config = dict(
    time_shift_ms=50,
    num_classes=7,
    wave_channels=96,
    am_softmax_margin=0.1,
    am_softmax_scale=16,
    init='xavier_uniform',
    residual_init='scaled_by_depth',
    muon_scale='original',
    max_steps=9400,
    lr_schedule='cosine',
    weight_decay=0.006,
    adamw_weight_decay_other_params=0.05,
)
Rows from block 3 of a small audio embedding model, named by matrix and row number. Rows with one number belong to one channel. Each number is 50 + 15 x the weight over its row's rms, rounded and kept within 0 to 99. All counts start at 0.
After each channel's rows are labels from the 100 clips, of 14976, where the channel reaches its highest value: "top examples" is what is common among them. Only what is clearly more common there than usual is listed. The data: synthesised imitations of 52 everyday sounds, one a clip.
# convs0: first width-11 conv (model.blocks.3.convs.0.weight, 192x192x11, each kernel summed), inputs 96-191
# convs1: second width-11 conv (model.blocks.3.convs.1.weight, 192x192x11, transposed, each kernel summed), outputs 96-191

convs0.153:52 55 38 49 68 40 63 61 55 67 39 46 27 43 45 67 50 59 58 63 45 43 57 11 50 46 49 52 36 54 71 54 43 60 43 43 36 63 49 47 35 36 29 60 74 43 50 39 63 22 49 37 34 82 59 35 47 65 52 64 56 31 07 20 27 51 22 34 36 60 43 26 53 51 26 52 51 50 56 39 54 54 43 56 32 64 46 49 60 34 48 41 63 53 54 20
convs1.153:43 60 60 66 43 70 71 29 32 37 75 44 31 65 45 25 57 40 41 34 39 57 53 70 25 51 33 34 81 34 57 64 60 71 79 33 44 58 59 23 42 40 51 49 39 49 44 40 34 20 53 32 48 25 40 63 36 43 26 88 66 49 51 42 73 48 88 65 72 49 36 47 44 26 54 40 32 48 39 20 55 62 61 64 65 79 46 26 50 50 60 44 61 80 34 73
top examples: nature; water drop

convs0.119:46 42 57 51 63 37 54 38 53 40 72 44 49 50 33 55 65 28 37 50 69 40 76 99 43 15 19 57 37 47 66 41 34 25 46 53 41 56 23 42 43 78 52 43 61 32 33 31 31 41 45 42 58 59 16 61 11 35 24 47 54 46 41 60 34 35 29 45 33 52 68 64 57 75 58 57 50 36 62 56 18 54 38 38 54 60 59 51 43 53 72 60 37 62 61 46
convs1.119:20 64 61 33 39 59 56 46 53 69 62 40 34 43 13 51 59 40 44 68 53 50 47 85 59 64 52 59 38 47 28 45 56 24 48 57 28 58 61 63 70 48 44 38 40 59 28 39 61 22 35 58 25 24 59 52 39 58 33 58 76 32 46 61 49 77 77 44 70 59 34 58 50 73 27 33 63 66 62 38 59 58 60 34 61 49 70 32 44 59 44 39 75 47 51 36
top examples: household; zipper; clipping; text has "clipped"

convs0.51:47 60 48 64 55 47 48 28 69 47 61 46 33 58 46 23 42 53 25 43 68 54 40 58 55 42 38 50 48 70 71 60 29 16 58 46 51 49 66 44 36 58 64 34 65 38 40 46 54 67 50 71 48 39 08 47 39 34 67 30 31 46 39 28 52 52 46 26 37 45 54 59 63 56 80 62 30 54 87 39 28 47 65 51 33 55 80 75 64 70 58 81 48 47 51 50
convs1.51:35 46 46 51 22 62 63 53 61 75 48 74 40 53 36 49 12 82 47 61 59 39 22 42 61 61 24 31 33 42 42 62 57 69 55 69 51 57 17 38 82 57 58 56 56 68 44 51 64 09 63 32 52 44 43 62 49 43 45 50 61 38 32 45 32 62 61 78 54 50 17 51 40 34 37 60 56 52 23 57 42 45 27 29 60 34 23 40 58 39 49 63 35 79 45 52
top examples: clipping; text has "clipped"; laser zap

convs0.132:33 31 43 30 34 51 37 47 40 79 50 50 56 58 62 51 53 42 50 44 34 44 69 57 64 56 23 46 74 35 73 38 53 21 42 50 28 53 57 40 43 40 25 69 46 63 44 57 47 47 23 36 65 51 09 46 20 49 35 36 30 40 60 32 26 52 40 60 53 33 34 38 34 35 57 59 59 62 54 55 82 43 30 42 55 68 59 43 52 27 47 51 73 46 41 72
convs1.132:45 57 30 68 37 45 41 52 56 42 52 60 52 36 47 30 31 62 54 35 41 40 49 70 30 33 24 38 54 43 46 58 48 73 52 55 47 46 46 46 54 42 31 81 44 15 33 64 50 34 42 60 54 60 47 78 70 40 48 70 62 70 55 76 59 75 51 45 65 49 52 68 72 47 69 24 29 68 31 24 21 63 46 24 44 46 53 56 51 81 52 45 60 62 67 52
top examples: household; zipper; clipping; text has "clipped"

convs0.77:46 55 39 42 19 48 41 40 63 44 41 42 44 62 55 48 44 32 65 50 36 45 67 58 40 46 54 31 49 71 50 52 45 70 53 77 51 42 52 40 45 72 67 48 41 59 67 42 24 50 30 60 39 34 65 36 53 36 73 18 38 43 46 36 45 39 59 35 43 36 37 42 64 41 63 42 26 75 63 53 57 64 65 58 43 50 16 30 66 38 44 59 31 47 56 67
convs1.77:53 51 39 73 61 73 48 35 74 53 42 52 64 43 46 65 55 69 46 65 40 48 48 35 54 47 52 74 50 29 35 74 40 47 50 30 29 46 72 76 20 69 26 41 71 33 24 37 71 24 59 52 78 63 45 18 34 62 74 35 58 45 29 38 50 51 53 50 34 59 74 48 43 44 52 42 85 47 56 60 60 51 37 68 61 52 71 81 50 50 45 63 40 75 45 54
top examples: laser zap; explosion

convs0.30:39 40 47 59 15 48 35 87 87 60 59 43 38 45 44 60 52 17 28 68 23 50 60 52 47 57 43 36 29 59 52 28 36 59 44 46 66 33 36 43 25 57 68 49 93 33 65 43 36 47 20 59 39 49 36 31 41 56 52 38 70 58 49 28 49 46 36 68 56 58 43 45 35 28 62 59 47 44 33 26 31 31 69 39 49 69 46 40 67 62 36 29 60 29 63 64
convs1.30:32 36 58 55 27 62 47 25 38 61 27 56 68 80 71 75 43 50 56 37 58 21 38 11 57 61 57 67 53 55 56 43 85 40 40 39 39 65 62 58 41 25 51 58 46 30 47 37 37 62 37 52 55 37 50 51 55 70 51 50 45 36 56 49 53 61 88 55 62 34 55 31 43 50 51 41 40 64 44 62 48 58 40 49 38 34 69 68 43 47 55 78 36 63 18 16
top examples: machines and effects; laser zap

convs0.24:26 54 48 31 44 67 18 52 48 60 47 57 46 59 50 61 39 57 65 50 27 46 39 77 38 06 57 60 31 27 63 50 47 72 46 52 30 61 53 35 45 48 62 22 39 53 52 71 67 57 58 48 33 52 66 28 47 59 14 44 48 50 33 41 39 29 53 61 80 56 14 47 56 22 32 30 43 40 62 38 59 29 43 64 40 51 28 47 28 35 53 42 23 59 50 34
convs1.24:59 62 55 55 62 37 44 51 64 35 77 44 68 43 51 64 60 49 42 65 49 18 71 53 41 96 61 37 58 59 42 39 67 30 61 41 59 36 41 49 10 34 45 77 47 41 51 47 53 71 66 68 56 66 55 16 39 63 59 55 55 73 51 62 45 46 56 40 68 53 77 87 69 61 49 55 39 48 65 38 37 64 43 42 72 45 51 45 34 41 47 50 71 28 54 35
top examples: nature; water drop

convs0.78:61 44 46 32 49 68 35 46 50 67 50 56 99 26 72 55 44 38 65 59 32 58 55 74 51 45 57 76 64 49 58 36 52 58 46 55 42 27 50 45 52 55 27 42 47 68 45 42 65 60 35 30 44 61 46 32 34 15 51 54 39 45 28 80 64 69 33 26 30 26 71 37 54 24 38 80 52 50 59 68 37 52 22 79 54 75 68 37 57 58 41 41 60 56 33 69
convs1.78:77 53 37 85 31 47 52 37 57 40 37 50 30 45 52 37 30 44 49 49 66 29 52 43 65 36 57 37 54 52 40 47 61 55 46 25 25 74 37 41 47 52 29 46 42 68 51 34 45 31 49 45 40 24 42 51 55 64 44 50 29 41 45 17 45 40 46 51 50 54 52 38 39 64 56 27 57 49 54 63 58 50 39 60 41 76 28 19 48 59 47 60 24 62 30 46
top examples: machines and effects; laser zap

convs0.44:53 50 30 53 52 50 47 42 55 59 44 46 51 46 62 34 48 56 63 13 63 73 38 25 55 50 61 56 73 31 40 50 24 41 87 24 60 59 52 81 29 60 42 77 46 56 59 49 51 74 38 62 32 43 71 27 50 54 68 65 45 79 46 54 62 64 27 84 61 44 46 48 57 37 40 44 47 55 68 31 72 57 59 45 58 79 38 63 65 17 59 38 41 45 34 42
convs1.44:30 51 56 55 45 39 45 54 40 42 61 51 27 42 58 34 52 37 57 58 48 39 50 67 33 58 57 32 60 39 49 32 59 50 41 43 24 01 31 48 37 42 48 55 42 51 28 49 60 32 43 57 45 54 24 47 45 46 58 47 40 74 45 42 21 53 32 33 44 58 59 52 42 43 50 54 24 30 32 58 37 47 35 30 34 53 62 11 63 45 73 53 54 41 77 79
top examples: laser zap; clipping; text has "clipped"

convs0.155:18 42 42 84 62 83 50 38 64 31 58 45 32 53 26 39 37 62 71 22 24 48 78 27 27 31 49 57 36 58 59 56 50 47 36 51 35 45 31 55 42 16 52 41 61 62 62 55 37 33 44 67 49 54 71 44 55 48 49 40 55 56 52 30 49 41 62 61 48 58 53 43 70 69 43 41 27 53 50 44 31 24 77 54 53 58 37 59 58 57 30 45 47 68 23 40
convs1.155:62 57 34 31 66 47 63 61 53 45 40 30 74 45 31 39 45 45 60 43 57 43 43 67 64 77 53 40 31 48 48 38 79 46 72 40 73 35 87 44 43 35 73 39 38 50 57 57 36 71 64 70 55 72 26 71 34 53 24 47 59 41 40 52 53 25 42 45 59 53 49 29 36 52 67 72 49 45 47 54 59 41 39 34 57 47 71 56 19 34 33 27 46 32 49 42
top examples: animals; clipping; text has "clipped"

convs0.181:61 33 50 24 59 33 50 62 19 58 45 47 28 52 47 46 48 47 35 31 37 42 72 67 44 37 21 29 37 31 48 54 55 40 39 65 65 50 47 49 56 58 20 39 42 45 36 49 43 52 58 49 58 64 19 39 35 90 50 46 56 61 55 55 56 51 56 60 26 37 07 57 70 18 43 29 58 56 44 37 25 49 75 34 49 49 54 39 68 64 60 20 49 68 42 47
convs1.181:39 45 41 57 38 63 35 32 69 60 60 39 34 41 54 64 53 40 30 54 57 28 52 45 57 46 25 28 50 48 40 79 55 37 38 20 48 72 40 49 74 31 48 54 46 80 52 49 59 23 72 64 76 28 36 62 42 71 49 36 67 54 32 46 31 39 73 44 59 64 55 88 43 44 60 79 54 69 45 51 50 64 36 31 36 28 80 57 39 71 39 86 29 48 70 50
top examples: laser zap; beeping

convs0.85:37 46 54 59 39 30 42 58 63 53 69 83 52 44 45 63 51 81 32 34 60 33 53 62 59 38 83 51 51 38 61 63 46 69 39 71 61 41 56 53 76 37 63 60 37 44 64 63 48 43 35 43 39 62 55 46 61 73 57 64 58 47 60 71 51 73 65 53 81 78 15 48 37 54 39 37 88 56 50 45 79 54 33 48 45 34 55 21 47 45 34 40 25 16 30 47
convs1.85:68 72 33 32 48 53 50 32 51 64 55 05 53 50 69 42 24 46 61 59 64 24 33 64 46 55 42 40 69 49 37 71 29 21 59 55 41 55 41 36 46 41 25 44 63 61 36 54 26 47 81 45 60 67 44 67 32 43 43 60 23 62 70 53 16 17 46 40 24 41 57 39 63 66 60 67 28 23 57 51 25 63 40 45 62 40 31 47 38 33 61 53 58 49 37 57
top examples: signals; clipping; text has "clipped"; beeping

convs0.64:48 45 48 63 71 48 50 41 40 55 84 74 47 46 65 44 65 43 46 67 43 45 36 37 69 38 35 39 36 50 73 56 50 56 60 61 90 40 71 53 52 72 26 53 69 65 37 48 79 49 70 38 36 59 47 32 40 39 34 54 34 68 63 44 53 47 43 68 60 25 41 69 29 52 72 60 59 43 88 62 63 67 42 41 65 50 51 18 66 38 44 44 60 30 39 87
convs1.64:28 33 84 53 43 29 54 85 47 48 32 20 50 12 43 40 35 37 39 42 61 52 50 57 42 46 52 31 41 63 31 26 74 09 47 43 26 66 49 66 64 28 53 30 58 41 34 34 37 87 48 23 54 59 57 47 43 54 47 45 41 59 61 30 56 46 57 57 61 39 37 26 40 45 01 54 60 72 53 35 45 37 49 62 50 42 08 44 61 43 59 67 56 45 51 47
top examples: beeping; signals; nature

convs0.15:18 32 37 50 46 64 39 32 69 55 29 49 43 47 36 53 39 21 65 31 74 29 44 70 73 48 74 41 54 43 54 49 55 48 44 66 51 49 30 46 42 36 49 37 49 76 56 51 29 44 32 55 58 37 37 36 42 53 24 47 48 50 70 54 32 39 51 35 56 60 33 59 84 64 51 28 58 56 42 48 27 63 25 87 42 17 51 56 65 51 43 53 22 63 47 64
convs1.15:28 38 45 37 43 59 65 55 55 38 30 56 69 14 67 49 30 45 23 77 56 64 64 45 72 62 38 78 43 81 28 65 41 13 65 36 25 59 25 61 70 47 48 28 56 36 34 56 46 71 70 28 40 49 69 39 37 54 74 74 67 37 38 69 47 34 50 64 28 34 47 36 56 48 45 73 54 56 67 38 80 41 47 27 64 56 54 65 46 54 62 57 59 50 44 58
top examples: laser zap; beeping

convs0.11:52 20 34 46 65 27 46 60 37 47 64 32 30 54 39 33 44 56 45 63 38 50 44 46 37 54 26 39 66 25 63 27 48 64 44 43 68 36 46 54 29 46 28 60 40 56 36 61 51 50 64 42 65 56 60 41 56 36 40 46 26 38 50 60 45 34 29 48 53 37 46 14 48 38 73 50 43 50 45 26 26 60 63 56 42 40 60 27 66 58 42 58 46 71 50 47
convs1.11:29 33 58 60 37 70 70 19 69 65 36 65 76 28 64 65 41 45 58 19 46 60 54 63 62 10 41 40 40 32 70 40 64 41 47 69 46 74 70 44 45 69 51 58 56 42 57 55 72 51 33 45 63 44 73 57 45 70 60 36 43 46 65 77 69 55 43 50 61 89 67 56 57 50 36 48 63 50 29 55 63 39 48 65 63 72 40 43 62 70 41 55 74 53 33 79
top examples: laser zap; clipping; text has "clipped"

convs0.13:61 45 54 58 20 61 53 37 77 42 22 49 45 64 35 67 37 56 38 46 63 72 46 54 50 36 28 48 65 86 58 58 44 28 60 23 79 47 48 40 71 41 46 82 39 39 39 41 47 56 63 79 57 52 39 46 42 25 53 34 36 51 62 31 38 54 64 25 38 20 54 69 60 44 49 50 48 57 68 71 41 38 68 60 44 30 58 58 34 81 64 50 77 70 58 54
convs1.13:60 35 49 49 49 35 25 55 30 39 51 58 59 48 41 34 63 71 55 59 43 61 64 52 36 52 57 42 64 46 21 39 52 18 55 66 22 35 58 65 63 48 52 38 44 63 55 37 39 33 53 31 69 11 38 44 31 32 34 55 67 23 49 51 46 56 46 44 49 59 18 82 39 17 59 62 55 62 30 42 68 42 32 49 61 54 35 49 83 62 43 61 33 82 22 55
top examples: laser zap; clipping; text has "clipped"

convs0.5:50 20 47 28 56 53 51 28 36 24 54 41 29 57 51 67 43 42 46 26 38 51 33 28 26 31 56 39 45 50 57 31 57 22 41 73 20 70 55 52 51 04 64 32 55 38 27 72 49 45 48 84 32 63 49 29 42 39 41 42 58 34 52 60 90 70 59 82 63 37 34 50 47 38 33 46 38 55 22 57 41 48 50 44 55 30 38 56 66 41 44 36 57 62 53 67
convs1.5:43 74 70 40 50 38 55 22 43 79 39 42 54 35 50 37 54 34 54 54 62 46 61 34 43 89 48 43 38 36 49 47 56 21 30 26 87 51 32 82 37 61 48 55 59 42 53 60 62 24 51 53 68 74 42 81 38 49 49 43 44 62 56 36 39 32 39 47 25 26 65 65 45 28 37 54 35 47 62 47 49 48 36 39 58 71 83 59 41 40 44 51 48 28 45 57
top examples: household; clipping; text has "clipped"

convs0.187:47 38 61 58 85 29 32 21 43 36 48 57 70 56 55 64 28 26 27 55 87 51 93 48 24 46 39 64 36 57 36 61 60 65 67 55 39 36 65 47 53 50 43 55 54 35 71 40 40 45 45 48 40 49 62 38 56 41 50 30 32 42 42 51 75 45 48 47 22 41 72 45 85 54 45 54 27 41 45 60 44 40 41 50 42 62 32 68 56 53 33 54 46 76 50 20
convs1.187:46 46 21 44 41 64 60 37 34 42 46 61 14 71 50 42 73 61 47 55 39 15 42 47 61 43 44 64 44 54 46 50 43 12 71 61 56 55 53 15 55 56 26 66 39 59 45 62 25 44 46 48 51 11 40 35 30 45 55 55 43 45 47 56 68 63 45 49 63 41 19 73 32 49 49 34 78 43 36 61 39 39 49 56 55 53 49 46 44 46 50 68 65 49 12 56
top examples: animals; bird chirping

convs0.27:46 57 49 29 55 40 54 52 47 44 48 51 55 34 39 39 47 24 55 55 29 37 46 45 56 47 75 41 31 24 42 58 61 76 47 54 44 41 54 73 44 49 65 26 33 64 68 44 30 32 45 40 46 46 49 46 43 65 41 24 80 46 24 48 29 47 35 64 68 28 14 29 47 33 64 43 53 62 54 31 35 21 35 34 45 33 28 50 79 72 47 32 43 59 42 51
convs1.27:62 27 43 41 36 49 73 17 71 58 56 35 38 46 64 76 50 58 43 46 59 50 55 34 50 43 40 62 52 75 42 43 45 80 35 52 88 36 52 45 27 58 56 38 44 66 51 60 70 55 67 43 33 22 33 38 56 43 66 58 36 46 61 65 62 44 56 73 46 64 64 60 45 55 41 47 52 67 33 37 51 75 67 67 37 35 37 46 63 42 57 73 31 63 39 56
top examples: animals; bird chirping

convs0.191:25 43 38 38 46 56 57 77 63 80 26 22 69 45 59 58 46 31 52 33 31 46 77 54 54 43 32 54 60 52 39 21 39 60 68 82 46 53 41 56 46 65 18 35 50 53 76 61 45 46 37 38 67 56 46 38 33 67 41 38 45 66 32 48 41 47 57 61 43 31 45 45 31 60 41 31 16 57 56 49 67 34 53 37 58 15 46 25 43 57 48 50 52 44 53 43
convs1.191:70 28 26 73 43 42 69 38 58 21 60 48 39 57 34 30 60 54 43 59 60 65 62 49 55 52 31 44 34 45 44 85 33 65 41 45 36 56 39 25 68 50 39 48 26 39 44 42 50 49 60 31 30 38 40 40 45 56 91 59 38 37 47 51 50 67 19 49 70 50 60 25 46 40 76 34 46 54 49 45 73 68 60 67 58 25 34 39 41 40 34 54 40 68 36 41
top examples: machines and effects; laser zap

convs0.6:40 64 32 38 37 51 42 36 68 58 54 48 61 54 74 66 28 66 86 48 40 07 53 45 36 30 77 54 58 46 46 42 34 22 49 57 53 55 48 62 55 23 46 38 69 50 35 63 57 66 46 64 30 39 25 31 37 73 44 68 56 53 32 74 54 74 55 52 33 36 30 33 46 62 01 46 48 75 59 44 36 25 33 78 39 30 41 51 69 55 43 37 54 65 44 65
convs1.6:59 46 62 51 55 22 52 42 55 62 67 43 65 42 47 59 65 73 24 53 69 55 52 49 48 45 41 54 59 50 33 37 59 94 42 67 65 81 46 55 62 59 57 40 57 47 30 62 42 22 65 73 58 68 47 60 52 23 57 55 70 33 80 47 43 35 41 56 49 56 57 65 56 24 26 64 56 54 33 39 17 55 40 54 50 40 48 61 38 32 55 51 67 80 60 29
top examples: signals; clipping; text has "clipped"

convs0.69:57 30 62 59 38 37 44 52 50 09 27 38 48 43 41 52 27 66 59 11 63 36 44 62 51 67 29 29 49 62 63 48 32 19 51 39 72 67 33 67 88 14 45 18 43 33 61 44 54 68 41 67 52 73 32 39 41 81 61 50 46 31 52 28 47 43 38 41 40 17 36 33 53 35 52 40 54 75 45 20 48 45 69 61 37 52 59 32 38 48 40 71 32 69 44 57
convs1.69:41 45 50 40 63 47 47 44 42 39 44 42 60 37 39 54 69 38 61 63 44 73 62 42 30 80 64 49 81 50 36 22 59 59 42 49 42 41 24 81 83 57 42 19 56 71 45 53 54 52 26 48 63 16 73 53 65 39 29 46 39 57 61 29 45 61 83 38 52 69 24 95 67 47 54 51 67 31 49 59 30 39 52 44 57 34 37 58 40 58 36 63 66 99 35 24
top examples: animals; clipping; text has "clipped"

convs0.183:38 58 70 22 51 53 59 68 60 60 48 68 30 57 29 40 46 39 51 50 40 21 44 72 25 55 24 38 42 52 60 37 25 17 57 55 45 70 14 38 42 39 29 35 33 66 45 38 32 75 55 43 61 57 34 47 79 43 64 42 28 56 34 50 46 46 32 37 25 19 62 40 66 31 14 59 51 70 39 44 28 45 52 56 47 69 39 74 33 35 39 52 48 62 70 30
convs1.183:54 28 33 26 38 39 61 53 48 53 74 63 52 34 47 80 50 55 38 42 59 55 50 34 56 63 33 64 65 74 38 24 33 62 48 60 68 42 34 57 71 57 49 57 40 51 39 27 99 21 55 91 36 55 34 49 39 37 33 46 59 40 44 42 56 56 28 50 53 46 51 99 31 65 56 57 58 15 54 66 29 67 51 57 51 42 48 32 36 60 46 60 57 59 35 50
top examples: clipping; text has "clipped"; household

convs0.139:08 71 50 74 38 28 37 63 54 63 62 44 26 04 58 56 48 57 38 52 35 57 33 54 61 43 79 48 45 55 61 49 58 74 28 55 58 55 67 40 24 50 77 53 33 50 75 59 49 51 77 64 45 22 81 39 57 48 53 62 66 44 34 45 52 43 39 67 34 43 50 55 40 67 32 63 50 45 28 34 53 71 34 69 54 62 43 44 59 35 67 37 36 44 84 60
convs1.139:77 34 52 28 44 34 42 51 42 43 27 39 63 46 56 50 56 29 60 44 50 31 49 54 27 69 37 28 64 53 30 35 53 42 75 73 73 41 31 43 34 49 23 32 37 64 22 43 22 33 67 56 59 74 30 56 52 39 41 53 26 57 45 24 33 51 18 36 22 47 43 27 59 38 84 46 41 49 38 29 48 43 38 31 44 34 26 52 56 11 68 31 45 41 35 35
top examples: nature; water drop

convs0.182:55 45 55 64 34 47 41 49 53 44 63 47 47 53 22 59 40 34 67 65 44 27 51 44 55 48 65 83 55 46 39 51 42 68 16 66 57 45 57 36 51 64 57 52 59 44 51 78 55 57 52 52 47 24 73 04 47 41 84 41 44 36 30 40 59 55 43 46 77 61 14 41 62 76 57 32 44 39 39 64 77 06 79 46 39 46 32 35 41 13 45 49 31 44 66 57
convs1.182:61 40 56 25 76 38 46 69 62 50 55 47 61 35 33 51 62 64 53 61 26 49 81 52 33 46 64 65 50 60 47 35 47 41 49 80 63 57 29 39 28 28 52 34 42 45 45 52 53 67 57 55 68 51 33 41 46 44 48 42 39 66 69 68 39 60 29 53 67 53 82 47 51 70 44 49 30 52 65 69 22 51 74 29 28 58 49 58 33 24 45 41 35 06 33 38
top examples: signals; clipping; text has "clipped"

convs0.158:57 42 47 41 71 36 55 66 55 34 35 48 58 65 46 31 40 58 46 29 62 53 47 74 45 64 15 31 57 41 74 37 37 36 72 53 47 67 49 60 68 46 37 27 39 67 45 46 72 71 55 65 19 37 28 62 70 52 72 37 28 57 65 47 56 44 43 56 61 26 48 90 71 32 29 43 41 39 58 64 17 27 44 54 50 56 39 65 36 71 62 68 43 60 66 51
convs1.158:64 61 64 26 60 32 30 66 29 63 68 39 59 92 45 40 52 52 80 67 53 65 52 38 51 62 49 56 52 64 38 15 67 31 86 56 59 62 53 66 58 32 25 46 44 67 53 43 83 31 48 82 54 51 33 76 52 35 17 52 41 36 41 45 59 50 36 49 41 63 69 74 50 17 50 67 59 33 48 52 44 58 53 77 46 52 16 42 48 51 65 65 54 38 48 15
top examples: animals; meowing; clipping; text has "clipped"

convs0.40:36 55 79 29 40 34 29 52 14 66 65 59 71 58 67 32 52 36 54 37 30 71 32 53 36 49 22 61 54 67 53 38 51 50 26 03 37 32 40 30 30 62 45 53 43 54 55 38 47 65 55 45 36 39 29 40 27 59 47 38 48 80 40 62 45 34 56 72 34 55 73 34 34 41 53 68 41 58 56 51 52 41 40 79 47 34 55 49 52 47 68 56 68 44 58 66
convs1.40:50 30 58 64 37 57 25 49 52 46 45 40 59 63 27 37 68 60 77 41 36 36 61 52 63 40 71 24 62 47 50 51 60 27 67 46 27 27 55 58 57 24 31 37 40 34 72 54 37 43 28 40 49 29 23 17 26 58 52 69 39 51 86 53 39 40 45 51 50 24 32 57 53 44 36 56 47 57 33 54 67 51 31 62 68 49 29 58 51 43 53 40 60 87 53 56
top examples: signals; clipping; text has "clipped"; beeping

convs0.127:38 38 35 72 41 61 40 61 61 26 29 45 35 40 34 58 55 63 34 69 24 47 74 45 56 34 37 55 21 31 50 67 33 66 58 49 67 50 77 40 29 50 36 45 51 28 41 57 60 55 43 44 31 43 96 39 24 42 39 42 61 34 62 21 22 36 76 48 45 60 35 34 45 38 57 35 32 31 76 48 49 48 45 57 51 62 54 11 55 49 27 71 42 59 50 51
convs1.127:49 71 64 68 49 38 41 61 43 31 26 33 36 61 25 69 29 51 61 36 55 66 32 39 34 63 59 53 51 51 56 29 36 74 47 46 63 27 58 24 26 39 75 65 54 50 62 51 38 33 46 61 51 49 26 44 36 51 43 38 43 39 61 52 42 38 29 71 68 57 41 66 49 42 36 46 36 56 50 32 75 49 54 36 66 28 78 60 46 17 60 79 43 31 68 32
top examples: household; clipping; text has "clipped"; knocking

convs0.94:57 50 48 38 67 47 56 51 45 47 71 52 47 58 58 63 53 60 46 62 52 80 18 28 36 18 53 55 26 44 57 49 44 32 20 47 36 58 30 24 31 61 35 21 55 13 42 62 58 53 42 48 07 58 61 69 38 51 30 54 40 59 58 64 57 47 20 76 19 48 58 24 18 35 34 53 57 35 80 24 31 64 21 46 41 71 57 62 47 45 53 52 68 45 53 35
convs1.94:19 38 60 43 61 43 38 36 58 76 53 57 35 61 58 60 43 41 31 44 54 15 57 26 69 60 51 59 38 51 61 29 55 51 08 47 54 65 25 70 44 39 54 70 48 40 50 53 31 19 56 67 47 41 44 81 60 48 30 54 69 53 55 32 59 33 59 34 63 48 49 37 44 60 55 50 47 50 27 59 39 41 14 28 52 40 49 42 54 38 52 40 46 46 45 56
top examples: beeping; signals; clipping; text has "clipped"

convs0.133:41 51 63 83 25 46 66 58 66 52 49 56 33 45 41 51 49 56 38 31 58 51 64 55 25 44 34 59 17 82 63 66 46 67 63 34 22 34 43 39 40 34 43 68 50 39 48 65 32 21 51 57 39 35 57 68 31 70 33 39 44 36 69 44 61 68 57 56 41 71 49 47 55 66 55 46 45 57 79 72 48 39 70 26 37 64 55 74 79 50 41 55 59 50 48 52
convs1.133:49 63 75 42 57 30 38 39 40 44 38 37 54 42 31 47 00 64 63 60 56 42 45 40 52 62 50 53 33 25 33 54 52 57 48 65 35 45 48 21 63 55 53 31 64 56 45 48 42 42 51 53 75 45 47 61 58 55 43 33 46 57 51 55 26 35 47 61 55 46 27 72 57 15 28 61 43 52 38 37 56 47 37 65 31 39 93 59 29 28 63 77 44 27 52 64
top examples: nature; water drop

convs0.118:44 73 39 61 70 46 48 64 43 53 55 55 31 62 25 47 40 58 71 66 44 40 63 31 50 49 28 67 18 47 41 49 81 42 50 34 42 55 41 44 29 60 48 23 52 25 68 52 23 22 48 30 37 41 32 32 33 43 46 36 47 68 33 22 45 46 38 30 25 44 44 61 20 48 63 15 24 62 53 48 42 21 40 26 32 50 35 36 39 62 28 28 37 14 50 44
convs1.118:40 91 81 64 67 62 54 51 43 48 43 32 37 58 47 71 59 66 43 40 45 36 60 42 48 57 46 25 21 49 39 72 35 62 44 37 54 56 58 42 73 45 49 65 52 59 20 43 52 43 65 65 71 33 77 32 51 55 46 50 31 31 44 41 35 45 52 43 55 60 64 68 42 56 40 59 51 58 63 65 37 19 49 56 74 60 68 58 08 55 49 67 52 47 82 40
top examples: household; doorbell; clipping; text has "clipped"

convs0.83:65 27 36 67 44 74 33 65 45 31 31 51 62 40 37 67 57 62 25 43 33 24 53 45 63 47 16 50 60 28 32 30 34 30 43 43 41 63 48 72 52 50 27 63 69 17 78 36 36 34 31 48 55 62 36 38 57 63 31 67 35 77 59 40 62 57 73 69 78 34 48 36 70 69 56 48 67 47 71 57 40 58 54 58 67 69 54 17 43 37 47 62 50 64 31 47
convs1.83:44 46 28 35 65 19 58 59 40 45 38 37 39 58 45 23 61 48 77 64 67 58 54 57 42 66 38 33 70 59 25 47 44 50 41 46 40 50 30 65 50 48 32 56 28 67 29 54 11 66 74 37 75 48 76 36 44 35 35 48 54 47 40 60 32 42 44 05 25 61 53 50 49 52 55 26 46 40 55 54 62 54 28 48 44 40 50 31 54 42 45 25 60 45 36 34
top examples: clipping; text has "clipped"; water drop